config.toml
model = "masked spectrogram model"
dataset = "tunes sung on syllables by a formant synthesiser"
train_examples = 39062
n_mels = 64
hop_length = 160
input = "log_mel"
win_length = 512
method = "mae"
mask_ratio = 0.75
loss = "mse"
encoder_arch = "vit"
encoder_norm = "layernorm"
encoder_norm_position = "pre"
encoder_activation = "gelu"
encoder_mlp_ratio = 4
encoder_head_dim = 64
encoder_fused_qkv = true
encoder_bias = "none"
encoder_qk_norm = false
encoder_parallel_block = false
encoder_inner_norm = false
encoder_patch_size = [8, 8]
encoder_layers = 6
encoder_width = 320
encoder_positions = "learned"
decoder_width = 128
norm_pix_loss = true
decoder_layers = 2
init = "trunc_normal_002"
residual_init = "none"
optimizer = "soap"
beta2 = 0.99
lr = 0.0021
beta1 = 0.95
shampoo_beta = 0.99
eps = 1e-08
precondition_frequency = 20
max_precond_dim = 1536
one_sided = false
adamw_lr_other_params = 0.0023
grad_clip = 3.0
l1_shrink = 0.01
steps = 37300
batch_size = 64
epochs = 61.1
lr_schedule = "step"
warmup_steps = 3730
weight_decay = 0.02
adamw_weight_decay_other_params = 0.05
Rows from block 5 of the encoder, named by matrix and row number. Rows with one number belong to one attention dimension. Each number is 500 + 25 x the weight over its row's rms, rounded and kept within 0 to 999. All counts start at 0. Numbers have three digits each. After the name is the row's rms in percent of the matrix's.
# q: attention query, key and value (stacked) (encoder.blocks.5.attn.qkv.weight, 960x320, the q third), inputs 160-239
# k: attention query, key and value (stacked) (encoder.blocks.5.attn.qkv.weight, 960x320, the k third), inputs 160-239
q.141 082:524493580529475470449519580458496539462525447498511443539526502496486494458500506503499506504521423470508486503497501503508501513484497540502521475529502550502499548499508483500499512492500517492432413462497440504588574500462521535499497488
q.142 091:493497498498503506512525472482510533511507484500507460527514505471493499503527496500494505463524506476510474495492503501497488532501570528507537512498482506500541514499437499508494524511509512511511520477531543505595490486500518481512512505
q.143 088:504478500527500500508511487502501501511499464500469557509487500599525519510497517509537493540504510495509467500479494503500478522492500499499512501512504497491497474497477485482511469509500527498496535479497527528483500500531470504481508498
q.144 086:493493475487504499540487488494500484500508500501510501502533435504498489503507466488497501528502469517501512509474502499482502495496500505553530478493534499581505503589494510444510497582528478510539473500504508501498497465497475476510503477
q.145 092:458505496501513502505500494528527511476460504497511498501511501512468511499508499508525477497518481495611488500512544497507519500458539459495528454502489500478500537508482477496503500409461544466509508502522495501507512495495439500465482499
q.146 075:502500488497518513500499499498522537499488500437480466504479500497518511500521477470498496498516498500499506480415531536500518534500504500512499494483500546543480490477400505487491504566500501531488500508503520500492495497500525538499500555
q.147 086:508498521507472510496500500488538503456495509496497509495488487493504517512471513493431491571495504508501500480500494512454536497480501544485520496556438531492494534497470504508508501502460522500471483533500441513480502507471521483500554442
q.148 081:468538536579505501529502507489500478508401471503499526493504529500504496546500502511502502451500451449508538535500498496502564536506499472511490489509491511500500503460494508536505480500437488513506521483516522500488499499499538464536530534
q.149 087:493487524499502506500561417519517498481503537500497501491500477538475483560499558474481487484476500526482500499455501526491483502506547465491473518503486518518505481500493510502502495515513533483527450501504514506466503500515492501538455494
q.150 077:558539523456490500477497502475496464500516454510483531494512487448501501483499468497475528500534480496433512506514535465498500502566497522484498493450516461555497514480521517528491439512532456536520530500520481510464500511498459493503502499
q.151 076:489463478482484527504483477501514510456488515519497452527497490490525502493506463504523499540495550477491531503514497499484500467454482505552517505548507450500528494493531504460521554506501505469500490523512474500456466516497499502476501519
q.152 090:523496490511500484501511443580504551499524501503502500450494535504503512500478499504518484497482448503499472514508527482522496504488480491498443492527523503520506501499484496509457500505512471495498541473496500518547508483524535417459461499
q.153 073:501500417493517495510508523525501495446499516466487504500569499459497508498509487464490504534479529574485498566502502518494502510473499480518497501498510460498508500464576505505488564496530498505549499499481501510499508535500503500503492500
q.154 088:503522554509518498502507513532531472476418505509424488502471509560499476524512495507470475550485485526500550481474587497544464486482515517502505501496503497506514501500500467493494488475501522512491485518526557474528499514431499506539498499
q.155 086:512495469490500511520487484506543506471498508491499497484521490469492514498468502508497487478499488473496494498476452500516513474521499500500489518500529501568473500590501502503493499501497548499501623534512500541502499481500510501507540513
q.156 102:504512563598478524486453494502500478498497523516486500480499506545557478499493537497501499516560545511503500514498495461505516512481500496544517459494528483500529492510512504477449500500494499490467464503499509475505473509500505498500545503
q.157 093:500538490498493490492514518499510462511499521501500527497513508501479498416496498498509486458500459504490497443531524519483456488513500500496498492469500510509495455531509520532476491536516474501514493571507524472503499514529504513499502509
q.158 088:489542466532507490513466514486501500545526491453571517500526550474500506517504460500503498502513498454475505482514445489444493496497488501509489520497509506501529508450439519518501533518516499531528498491511499586519498500499520500490466505
q.159 077:479469505449564504501502503517518441501496500498500487518507500521500461501459525476484488516498499480547511500498493404511502450485519477496489505515492498532483472509554498490436499462490529471471503563455500497486503461492534500461493509
q.160 080:517518502488507498498517494498537449450544517473502488506480471519486495492468521494500485513496500486518504500514534486497477495466506507493485539488496500525513476536526490501472500480528474512500495503430496499552522424517500499498511489
q.161 082:468497500538502473500470514498536492507487465516487482496499523503524481498499490501500484499494487481500469534500545500502474497502495505524499463510455476495513515481471489480499528487457546501498500504472472477469501487500405495492474505
q.162 089:521533485461488491505501508494470488514490547470532496499479471501502525503525504504483486493519498517589570501518500497497511465534504543501472526482496492490489460499490533523537522495449510500501528501537532516498507552415499512503508468
q.163 077:503492518488501501497500537492466508499547500501492524579528514491504494487504515477425489503520461516512573498527492522510501488488509516538497478500525499500417500461502498468488516500503487523448504550478502472479504498503500504501546489
q.164 075:502494510492483508526524495501493474500490473520482484502494508496517498489476519498498450506512449499483517526487427483445496499503503517496492495469522524509513485478400490482500524508460486480455549483449500506524508477501552520527534501
q.165 089:505546500474532493479501494500537496501535506451502484503516503491491542483471504530597498499572499497489506505499519505510497549500497483501525466502507533494500503493529546519489518524476504529492494497459525479492502463499536512522503482
q.166 086:495499483511491475492501433501498496499500496507466476456499538503500504492493455498500499473496501490562495511455495508494483534497499500502501497496490500519508477506499464450552493562508530513493496501494547517572490500527511476510497543
q.167 079:493470526478521473497500503500525511486500498520466575450502483540498497501499464509495510501497482486516537504480500505449500501519470498501500505458491500500481483495500452457497434508471491497533544464496504501502482474578521538432479491
q.168 085:487500514502516481482493519524503501485493500527546530500506508500460500478493477490500500516498547507525501504451485499500527485523505488510503516508502491465547528458521522472488502407510453499495519507448457480487476516505497521480433509
q.169 082:500563500480549449474502511511510540467504490548505433472495495500503470545501500535524461508518511528486503498456502504512498493500500507509486491554503493563500515501470500502490522490529525494494499491479523468511518496488500500521499502
q.170 077:543481500506538474505494500518499500502541474541472488500494501501532499557502501523523447503517467516500492511426502446496517551516458519532501493502425494511478480460495499470501502430512530487465480503501486531475484538458516523525522501
q.171 084:494509495510499516528473500482501476535500478501487503502499533499483509508497519497525501473484505499496378511491497570438514503500526498502495501498500503488501479486476502500518503483499502494501507499488520486489512491446502502503500531
q.172 092:472516529492527499504458500494521463464475540529510431456488501485501527483503500499500446481489474505499499510503508505497517533474535547516531530502501506499420487519483500502487497477494500491524462505494551467521525500487489501525495428
q.173 083:503500506512472488499502494504485502489523500539515545501500579502556472509486492432462488483501525581563463501543433488501510544500515574478509509504501528501500501489473479504482499516483495500502495528503534479484476502478534484503501511
q.174 077:518500463517501494498464512519495475461496432501458548505482486497513489509495500494468510475490496498500498482520559500484503509466491486501484508500499531474495500492500507464501499500488472491464436501500415476487497491534603505453527489
q.175 090:500491484387481514541512500456458493514515483502511431510534499493523470500468446521476468483472508507523500533466500465458527498472484502513495508487500522545500542445470501500505499484443499492491509477466525516509497496452500510499503510
q.176 077:499479484506507510454511532461494461485514499486499515510504501523493501496470497500509485524469500483506502517540485501499580400498507500534489481433502466554456519500483507497490462495505463500499509514484488512518479464488411498501499478
q.177 087:574453511430497503457492501460443550519531474461506521499493458511494533536497525468511498497495498563571503604501432486514506496578517539495471484512483496503482503501499499475471491502572485516529500490500510504502507457496479498499495483
q.178 076:497489511524445516537549489472537549497482501481543445436510509521499500499503497512537515500503523454478467502501492500507492500502497502533483506498500530501502510490498505491496501543508491544499506496552498544532512517468485503572488503
q.179 071:517512486513516515502494535532499461480501491498499492466513501504494593464554499512524477496538498452510499484489537501503485461514507494512499484527495459500451474505509481502463491504515537500505540516500495499444495496525429463504505534
q.180 076:484492442503504497497547504564491532430483576522521542496518491537489514497500495511494502504488525509473523501500481502486504496500516494443485498477472500493491482500504512471450508517475501495491477506502493477403530507475510479499500505
q.181 079:476533506526492518501501499512532456561485496488469488436498571494496527499519498500490511543487501490492480473435492500513501481515469518463509545515493504496535495512504545500499544547472495503499497491511515473499500561448506507514616426
q.182 096:503506489463499543488484499485464490442512496533516487500500502456439464550500501507495508497500512486523503467497448500507482498562545515501530514512458535501507498529497498498488497502528538498538487542500478498509494410499534495488515503
q.183 082:542467477466510502466501468462501505526513538499500514501458500519500539473505489479481497451485561498501474502512502557459500500510548485491503495415504501505500520535498535474498460519566536453484499507507488528495494578495484500500546519
q.184 088:473497494498432515501525506467566497506500475521491494519487501502491500461504453503475502500469488492505502502499519506482501548526504458500497421478462501528554504493539546538554497471501483501491515479517528501579500500539536564499514500
q.185 080:541501499504499498493540473493552447552504472490490501500495494541500453490500512501500488493478487500554499429522510530501504501496444448465505473488479480500503502568496500492555500499561482496518494505484553505554473529496524464502504505
q.186 087:495500499515493520495505559507494490500503470486518499495508492505479507470475500486428507469517461489469504471499526500492492523524503490514513507518499494475464552512497497475500500500503464498501553502500498499519482461495496501477494502
q.187 082:507507511500504499466506500501497498500507479514500495505500496481519504567514503513469519502510508474577486501510500401500453483462504561497502505510500498507449525437501484474513465498448480499499500499486500492500502487506495500514500528
q.188 082:500499528474514507477528485482495448507502497498499517451482490546486505465492528494490501512484524502479502495518556490506465502478503502555476501493498502501498507500495494491501498526514529528501506502504479463529495487500492511516571500
q.189 090:496507500500502496503431504520561492477422525504498501511528540527499546490541507497490481514500449503512537544490477509541551498510537552499506447519527517499497516517500501495518514501489499498501516516502528501486497501495487502472504480
q.190 074:502574511494507513529500516508501500501505498514454500493508502478434500581471428477501500492499500520463524467500522494507494464454504447499486507473526469470646500449503446500511500489502509522506458535481472503498500494500501464500519500
q.191 095:500535518505503501508513486462550475505498499503489521507531501494536529515502498573500497506506445520517509503485498449554510500536495500517503458490530502500514500500513487485517505503504457500509515460495500492573509484481555500438525501
q.192 104:518510483503495474545529513503542511535535505517518384501498498499500475530485501500501530495505466498480499526505474496500494471506498507504500469502493515517525499498587519545507517503515516498498459519496517561493480498475513500479488519
q.193 088:496500480499503512500545528516508492495496477499467552481534483490464483500462501523525519505520487479487502444492477493491476500499505504419507514505466463482500520500552570500500500522503496499499498549483502497499499578496501493472459472
q.194 105:477502471501545499501505497493578474501512497481510510566499512525494542492463502493507528526528500500475492520553486570500511502516500496487436469467505492493503505557501518500485523522548505481494505523475500502501453500521491512500504501
q.195 092:517505488429532497499499497492549543506501514500498444499536479511500516506502500467470487529533489499481537493506531549462500507460486495517503492523479474562490437496504507571513496503525500500511491430472492497520492502433494503464501508
q.196 098:500484468486493500481487493535495507499500476526531493503500506430500496482480540500582501472477500498444511517442496501501501518527504529506495507485514558466501508493495474500486500499493522487498546501503491495521497501487539500513505483
q.197 101:483490501496467572503525519444499499511490513504490501425516547497436517512499500502498498490502498477550501476474532502500501505513500461498501511505503490506620465500565526509479497492609496495546513527505514516505521500506451490500505488
q.198 102:501506497513513571497502534534499536498484461502514510497503505474486500487507512504497513498500500498419500501520491538508517499543509526512460500488471484532507503505501492501464452508532488500489505500505503492507497499561492484500495500
q.199 098:501500510444484504480510465488506528500517496542502474492470469534496492543499512522470497507513492543580474553485498529494516454504500469489485503499477498493492480524492461501525498490499499527505429499538420513487463547469502500493514494
q.200 095:505502524501534444477496513431538508526503495482445505498500485486514522502527515541484517520423526557529507500514508500519567493499499479497492500496536506529496493528518505493506525504501503544500516499480458500503531475506441516463515492
q.201 104:526495497489497487492497518559505503500516495507564489502488482483498489503480494465501539522496504536503538499467499508490558498530511509496511500501500505427505489504490531541498510510447496562466520500500504501501537505476510484467500501
q.202 115:491471536532500541508505415513500449477506509506492502500490508477489458505511501607434481498461523466535510488540522512511530500499458529490526498496489464500489518491485516497500505494491492471525459485513479499532487511505495485534493440
q.203 114:535485527498506567445548470505508462492545481518498501502450530505481551514509493501448570479497474504528506482526530485563501501459480498442432497500518500560488503509536543445487506550497507505491531500483482520508503503500506499542500453
q.204 109:494498587481512501500525497512556468544487474500481509489503546485499525481508508474495498532451457478500496507500505501499526500458474502515480474610419519488500498502501492503451498500522443511494535482546497498544502499484455456500469507
q.205 112:494493506490473511417484510512500473490543513512523481530493500542477509475503506492511506498503500497446470527557516547534515500479543480498523525489538501481499506557498464494519505535508501504471506497528481484513452458501495448499495512
q.206 103:500515501494552528505537499479497478488525475482490468556434522500412490503497487485472499475519503549500487537596485479503482502497457480530506481497498502484439375481498490491517513482507504460516506541492538502503515501487508498524494505
q.207 101:499520508485547505511505539525500477500523507485446500496506469463490447528532461478500498503514507497500504497509508530526505516507505489457501574506516446496508475510484446482487476492493511507500504499491505485479490518499497501500531461
q.208 097:502514500526500546399502500503494517558526499502482500507500550537523500486491513477515549502483491487483501502488512516487488505522475451501492521501500522447529468519423494500512530504522491534499502558490560532476527514495473491484524523
q.209 102:500467501497489486495511498448531524473510481546567512494526501472514528501517486480491502508497500478514504474498499495504521466505537478500475516482487534476522502508502518470506407521502500477482434486508501517502505468512511498498482546
q.210 096:479465533521450499492481514506513501554510477479441524501489506535515502498518515505511443499506509493501497497484498499482480500445500502530528562464509499478578515456504501494556499461500498525492489500482502519524515491522498505465502490
q.211 105:486454472531477511498502497540512500540431548496525499472448473501500502513500489492508458498511588479511493505495510514505481468513493485485487550509511502453501504501505502554541502501497506520505488512509480495461455483498509515516435515
q.212 092:530499490497469498486487473529510510500503490495512500508504505425499510475537585524475530499519468503498487493504502499474495501502553503486463508500433524514454474500467508518497488556510441516502500496509468517497515508469547514489500500
q.213 102:525516469501500502492506529509477499491494498513501527498428523436523523488537515497499497465480500501496504499473504489504467512411495502502484484428502534538507500495507467453499479553451501502497513500508489500500500478561502483499507525
q.214 109:535496517507520474497464488482474517500488508459503406501488487479501479500468499501492505531483500496518558500499436528498502486536502500498501503495493507498507484500502499473500460535485529502502566497508520508497505473505505420500499498
q.215 098:496529512498504524503466499499478498484528500476485485473518513512491500500517523452503477491402557499479525509477516524494474454499509527482489515489494541497510484480499551468546503479507498485543500500506507496469478501508496488487501502
q.216 090:493505530500531534445501500560502495504500529499500492467491481504549530478483499498501493490500506493514498523519500496546559510492522500511528530512511517479500504481495473476502495500516491478519500490505497506484486500485489500529498485
q.217 098:497522487500487539493500577500538500497501475466540502553500498480503558417496474482522527495448535500539491490475523510522499499463496502468473495518525504469519530524535503493494497484491541509499528501523446495500536504518488504449503504
q.218 102:500458456503487435524450497502525462553500526529477539500510502465500489499496495517512505501500527491491500499540506500520529483479507502491456500528499516562487508514500544503513454496462506501468500509506507496479486506481519498520500479
k.141 090:499504498500510485465480508490500538512505493540517593487513478495509461508500517506498458566408507472498475482497462543501535476504496459497489500470497509440486488501498498527527510493502496500522573498479498504501506518526499494436478487
k.142 086:492538502490517496496499499512499505510514467497501477507492516472526501504513419504515518507516528503466486511514546506493499501489504523477533547541481464511501518550431473529498509503496556501494481482487487500489500491487505505500493495
k.143 085:492498485525496502469515482556501463470473493524521541501520510504493502485506511500504544490496433500516511483492516499501496461571494514508501478496444554528533516495483512480504505500514503503479519461511500527593493465494488501496500510
k.144 090:547486497467449509454482474522505500512500445510482459520500487502511477497499517489513465506486500491496422500509483503502509558500500515476521487494480491518497501494483505501496497534524500503483477497499503500517504423572511514496505499
k.145 079:497510491445500499474494519472525539503508446499526478500510503501502562511503497452515513507496552486491499524506468498480493480499503503468505500576560484527507529452481498478514465496549502498508499501531504529463537501499496529505497463
k.146 080:524513478533564498531500484514477496428510500500505582503456488439504472485516504502514501512502484461489500500520496496518501494483486534454528500461517432499546526490469510488499512500490494481527509471569523531537492511531464521486488518
k.147 086:520481500528553485429525533435507501445501510467493500500472548567480507500493500500496528533469514502479503505507493502508458420546530475486590486491472552502512460501545479515515506505495518485518493499500486497501502500494460530506473499
k.148 083:493522505504501454508500508457494539484500500488500512516472510499513504483496478440584515497501475467473502502516498503474442516456516587504484499500500498442492571520496536507495500501502523534538498513506502499527460501435511466504494464
k.149 092:504509559499446498533514494510500500503500546485525502506520496500479518476500567493557543459478517505511503489511498493461482473540575504465483475502500531493503527499496490556468542520491494500486509500486487486440540494496499500517500468
k.150 082:530501498517496511478501471511500502502476461487469524509529528493506504505502477452502537512518502514465496500500515438500561509502518506528509505500500496508502427500497500524507498523573492438516516502526534515499474500486496543501504517
k.151 080:555482507516522504427448496457508484500513435497480501522494475476476533498497485501474477522486541501499442505496501457455517449440546501507501512478479499499500485509504477491500544480502534504498432489489490527492500516521491537498498504
k.152 086:505507480525517489512495501498514500513508468472466502499507500522508527564488503541513495499549493498521531499513507516512425521522507543518500500538500498499459499500445518492569548488499502464482487501505503487502506506518517492488499474
k.153 079:477505553528553500491501452503518470501511501499504470499483512471509514525461492503507501499503509544498503498522498483499500501483502494519511502490474498498502417465502542412489530501504440468463500505499460498499474477514512507513488500
k.154 089:498501507477515497479524499498502538507499487470497498527528498477499510525536493473500512472528499492556498531533520499490493503472492509455502499500502497533503465500492495469478496440491498498508501499481484503502501515500497483444537500
k.155 088:423499464534498499534528486502524500488527509486494505497513495501500474510503554500500523492440499509542467495501530503502482502546516495492476495494501460501471504518523467498501489495494500500497494441486539509510492473508476527530503471
k.156 095:492476500459459498491487533463547501501522492499474464498496500536531537472449494538518403505500535500519513503513479485471496478491501513500479504534498489500517496515479500505497488511534498512479494505540457489486476501500502498503457474
k.157 093:500490487506424499485503500525476546489512500535489457517497498511422497502491492529530516508521524493469503512491506516493543522604518511494486492500499447538485495444453497500499486501496468510485500487501501500494500527473546547482500510
k.158 095:501490549495487500500505539499503500502490476413502508529482517439497486503494478509469497500470508555503458514492527490564535486480499500536502484500554505481499514505509523491498472501502513496496504458505501468524547501458501479494568518
k.159 085:456519463500423463505494447500500541526515504510520482521494475560473548502455466428553505495500505518458513518524471489474505473535494518498497479502502511511521491478515500507506508529525492488502496506504499511496481498515499500500423506
k.160 082:477451529497476500533468500490492507522506494523501496456500499579532501490512526496501501592500499489500528436528499516497535497484498469498476500500493499498501531478503498512538503392481484508482535519470483488480501517482498513477504523
k.161 093:499513500503500509489466472488521495482536500500492494500501522499505533500500499517496502509475495503504499487557478518493512502539496517501496489496503509544502482502459499500498506485462486515503513497496503500473518529476518531499482521
k.162 091:500463500470540522499498501489521490499498470497523500512500500454524491485498449498510518500502530467531490556476543507499449499487496485501548502527504497496487486577464490440471497505498486510501500497433496515494527503529521516528514480
k.163 078:446519497462500537499510481534465500523493575501503499508504453499518501480499488434508500538498489462511513476495505504499506478518495516499460508504453475507464514521523536422490495453500503502503500485506502473519526482523553526498498504
k.164 088:459461492479382500499496499504499483506527506499531498528522522500545493507514475501533556531533467475500542489498556530537478514501483504467498465434510498501486542489492524505500488483517500492498450456510504510511505507501502482480468501
k.165 096:497501461509491498526548500544504496521458455457487505505492486500496487528497473491506497565460486522529500505496487494522499504500499499475500507437507478502573545511521494485543441509495502501509507528500488481537501500527492501497522458
k.166 092:500499512490501499500497500504552503485523482460461498500509459505453455498498495502512509476516506498538502500487501514457446528454516510477499502512499505547486480495496499506500493494542515503520505494498500491504543585485500465503500537
k.167 081:528495504537499500501446510516490537546460500485488486495534497501493439504419501518496504526475458493511495471499505528511552495505490499503501505491514519479502479509502520508504481501483528447485426497468482484499503502462501484559498524
k.168 097:504479506521565511483498519490498500493479476467500535455464510489462553497478468501500500499496501446500564499480478486568520549502500499505488513476542503478530451500497520498472502551497500516501502485494498514497502500588485513493530500
k.169 083:499508523491491512528446496501540498521514481492495493500507542552516482482496498506501496506499500470569494557489500505485504451501511488525542503497486540499500498503499479482542490477478526499497485484502498465497500506497505588535456493
k.170 076:501556436541528508499471503490532494549500493474474545457423490501496431469488487477528514464502506553526485498498508471500509511503500489481446517509511513576490479484522488499484480500471510437478514500500501528492473515500486489480463493
k.171 085:516504485576493525538491503530463491520502453499498494500499567465454516501496485510513508480471485488518451505500497457519501561483507516500513518503499495459471491491497500513502509525479549536503510560539496495505468491540499567465499552
k.172 091:516479472559574497489534512466491492474466518522574518543502495485499473501523482498508507544529515456503499521476515505536500476498512499521533474499486597470510500519496540540478463507494497459506509501518500501500469491484475513495500491
k.173 073:502515514500523529530510544498518449457493500487503506499474510501510474487512474488518494487529505519487519472502499561480466509528502504503494517517487500535498492489498522494476541509517480444497509523549503490504509451498497414441483523
k.174 091:500501500519505499439535515484481501502491521502500499501491499616485517517496494491507526498502442462511457455478497500528499511507498509543492556471579500502495509485477473482503541535502486491478496500501493512572495488478530518542512486
k.175 090:528501505508496480499483499534483502515460508498530506499506527484503486500519478501505479507471510510486500420490487504480501496498494518496446499512514492518490530498551515500501520498523526495509496502500501489452501500486447473557509505
k.176 088:495499610497491483482493501470493501495494494492505493553531499494498521525497450474505479548476488529483517500509501505509510499530518467502504498545503499514482507510506500489500491471497457543429489485499479486477493542531438499500501514
k.177 081:488477508516493522502489482518472530511441485531433484483504492521500451499514502450448498465516489522502524500492476501501507501503394497492472538501453552458491524493529501491508464519480490530506510500501508501501484591516512480456494436
k.178 092:512509485479536501531523491444500548464500496500502526521513517479519475462514555527464499481515519500491461542504454536479502495545488537500511500502510495453499496523484503505505513434526481512597503498509501533500529499500486561471473482
k.179 086:464460472500547489462502512506492507501501502503513520548506485463474474469511527505497495512463500512482461500508546494503481505517500498505511488520506500490507548499512498426500502522502488495433500526505498477499499518510493495528555502
k.180 084:475501513504486533513514476505500511526501521506493502502490548531494523512488481527516503490500523449533502508501493515498502512506535510522526502503549510505462565500457503493511505511505498500515483465497492504498499460547546495578525501
k.181 086:513512529525504492512466498484487502447525459496512435504448514500500536480501499490513496524504535500500515474506497491503505493479482512536501506499450510471545516490500500476499500530466535433512505494489533539493494498495430528500506500
k.182 095:513500498497532471510481521535522487478500449507499485472503452519498455541496502483498477461462525465483510485496460510484448525469505505482506492494502491473485503488496506492501556504494495430463490494462554456534490548499502498519507506
k.183 082:488513505499505526510453480499499505485503505497526531499535506397437495501499503503499510498500487479560500511499483527544493527501500465498512390501517502507504528479509489564504425505526490517505506502596516490517500483499514468514500537
k.184 091:500514445438496502508474500513513509513502499490483482488536458483537504538498503525508501500492492494473494493496504515490563504504493484511512503505551471485517503479514501477499493509551503437488499508502497500501529499475505498535517499
k.185 083:510483503495505528542517498495498523493473497505499464494498508523513541500547486473501528500460492498487499553540501395500486502488467485503492441522488504508536482487552490523485517499462495474504500501499504500488525484499540503494437491
k.186 082:498512561513509475492497578498462499489543500500499503528500500522518506500510502494500503504485501521496517510493505466534500505496504582509493500492500418493501508494500492520496525496450493502512545551504501488477478497502500501520515470
k.187 089:486474496462509483501468509502501472505481477498492499542575492502465541432508460499497519529483502510521501495513537503492500497536525535533506479536500499499515540497459496498501522495487521498505509457531503506537493527476431498500560500
k.188 085:496415535508501499503499470500502496481498501514483514532510502502496485502501542513489500509517500500500528501490502578510474476545453537500499475466474507498500531543532491502500479505424521509477498492491495501496519565501429484520533484
k.189 094:571510476504500497502566516498472525486536465454499503531501509393463497523517483416539487483500497510514486499468504501512494495500529500489512517501481497462516508500539544471489439502492517504500515514486493513530478501522506506498544508
k.190 084:543499499521494535503498466496487498524464519502547489469537505500498527497497499466498536494495476478492514494508499540495483492477507520497411555502499500500491493509471504474496518499520480468482546521497525421539475518558519499483514496
k.191 092:583515501501520486506500498499495459561532525487476524504486501436523506512551502448509491486501500488505500500489503499482484495479500515499550506542478498512462572503517478476500518521508554517486512498497531506512504508489511492533556480
k.192 101:570538521525509487437528506483486469500520508518502512497518485500519522468540489500496509500515500470502514450499540501499581531523455492480512497482479459496465533519488531498496480462516462541505471503560455501534541501534499501497475534
k.193 094:505500520529462494573403494447515546510541501485515490475491530509501504499518500500490490493500494503485498548511515501491501513508442425546501512501501499506538486498471437509520490499545496476501500516500498510521464490509437500484478496
k.194 104:488490499499502519520496499497486480495559496536443507415456517579494506498525514505500500499494506495518553482513579485501488486508398467514491465489501568479487424480485531496528537498458458545500494509495501497501522479530520497561486481
k.195 091:520482476527499506472497494495491470512536502514510508511508476505515505475500469589533495496479490481500510446504488501501502499496501523511498534516507500510513595501491482512521502418515524493450506520487504500514501500523500430453507502
k.196 104:473479503502500489497499417518538434489531499503519525480483520525499499515471498522480547505493539500502500500557484495501471506502483498500502500483494476496499500536515564524498481502555501509502472539485499500489500530492499498493495542
k.197 100:505495501497495494524504502537521506510368498500496521524521486500526502502495500528500504495509532500557498538520463501493499578449466496512523490500446539520498470505468483502511500504464505531499538497511498486497497563524552477468442604
k.198 099:522507502521519515519509498506511516446500425475498499509482502500504493499479470501482493500498463502490482565532504539463471508498502466504499492497525501495479489509447488489500554500525502474550502503528539517508501469520498533467515497
k.199 092:439497517533511465500508506501528504530481501464463521484510491502498509431486492519554529534498475507414512501528555507459469500490487547494435463506464492504513477492499487496496506483500466497515420503497503500512502500503481495497438531
k.200 101:540495503458496512500500500528509499498502511498500510508494501508521498492523513486494505465482483452480487500505488496496501514538511500506501489498515500501521505503466504506483474510557491500502507537499554492513516474530526489497480452
k.201 107:442505503500523534507509501509488544471488506510435504479507499459547497504526500497497501448491502486492532506498410511512514516490444478498510529592500500499507541500529501500504500502511512473499549517500515499500499507529406458521490536
k.202 104:502528480493498503492461515483512529513503509492512514508530506510518526520503488496512452503515498505478491485504500494513461499486478489491528499501547559497533509489456508500473516542497541504496492499497501494471456481518573545503539498
k.203 114:482536500499504479485401486491500502465531489502542502508504436493523478516470565475480490499500492501499536499481480461487510501534500502498487523500497522499505527497506499524504509468504558408480526467520497502505499500506515470467550493
k.204 104:500557500488475505500481485502447525457513461508515480496502500559499508497500453533501532507500507494531488500509485508500499531519519499470504512418509488521491512491524520500579529501500517507483535545500487490503482468527514524500491500
k.205 107:497514500463519499535510499502489504477454520499485484482504451471500419506465499505492434506503483517517455440504492475499466503498491488501567505515468490542501467399541526480460558477497529470475505509499504493503534503500500524500498500
k.206 103:510515463501450480491476498507508541520501509498494497470528437500456487476492512508497490495492468496499455494506485500492552502434499494459506581418471496499531500497476500505468484500468514490461499519477489500508513527500507486498480523
k.207 112:513496520489540500479486501511479513499496499435504501488494472503485506510489500500491489487501532546509492495508510514511508491513499476503505485471521560479505500488572514488476509498500500499518514475447490505542457514466512498477497532
k.208 102:519521502491480520583526494496500500471450478464509490476479474424513508584556554482502459481571491495533509504505500472497540500474483519511464484499506510567482501510537511507501485497514477508462535487507550500542566499497499469539523523
k.209 101:490532500434502517397466498498505490506479497465501523518506512500500501488467507492502527525481487500504439525500537499478496493483499524498513486475533457521482497499519463535504546466522512551469527560463505497512491508489503519500503471
k.210 099:496541479500500381509477505493477499489490483512532470500507497465488498506499480500493500500519494526482536500511489482476503503519526511498501501505501465503511488523500475505457542516496525521503482491500499421495500478500461515500481485
k.211 104:486458500490500480503500474546485477449546526497503498499571491470525511528486500504479490477493502512453490500499515500479515499520573516516495508487506469500499481488491431475478520496504528499512501501521465497486449522501497506492509514
k.212 090:512503529500514512509481499498541495510548492496490506501503525502551494505424498494524512486477499496498532498476534497493535500494452500517462511500495504474496499498503519500562536499514564491499452492514491526521514468548465496516556506
k.213 108:489492505500502494514504521546506518489513537495501482492536451500502497517407463482500510503498500474493568489502513500493522492496500498500491474504499436498523450483501484516478554498517500490499469501461502498502499502484502502522522478
k.214 102:507519472509505503535500499582426535518521465502522536523505561502499505510506492494511516425496471537500500503481500494507446522506531505503521512499500496499502567500500500512450506516510489503483513497464505525523488498502477484502461500
k.215 097:514476537507496532513501494510493542484465488479486502532498506488506508444505491521540478527512511558504528487511520538511492551490500500503500495557508528473526521561526505491395490518501504499498497502502502505483500499538486504500561462
k.216 089:493549474481489476503470457533485493478520496472498498473499499494468449491484507477478492433512524488468532513495495499498481436500519503451497496508512493490499501534509529500457541472412482501479500485504520512495476576497504515399540491
k.217 105:499468508570550498490459476545476501509560507513481501495499515529497469501502499502500504509465525482532502486533544497504487522471491468503521500502500508479551503500500474512497517493509507506498483500502508499533496498502489504501523507
k.218 102:508531526534485519500507503478508514498508492480471514560481523500499500484486503500506487514505486500504496491534499500496504543466501495482499472494528487484506490511498499483501499487502500501578523445520479508486486486511464502499538489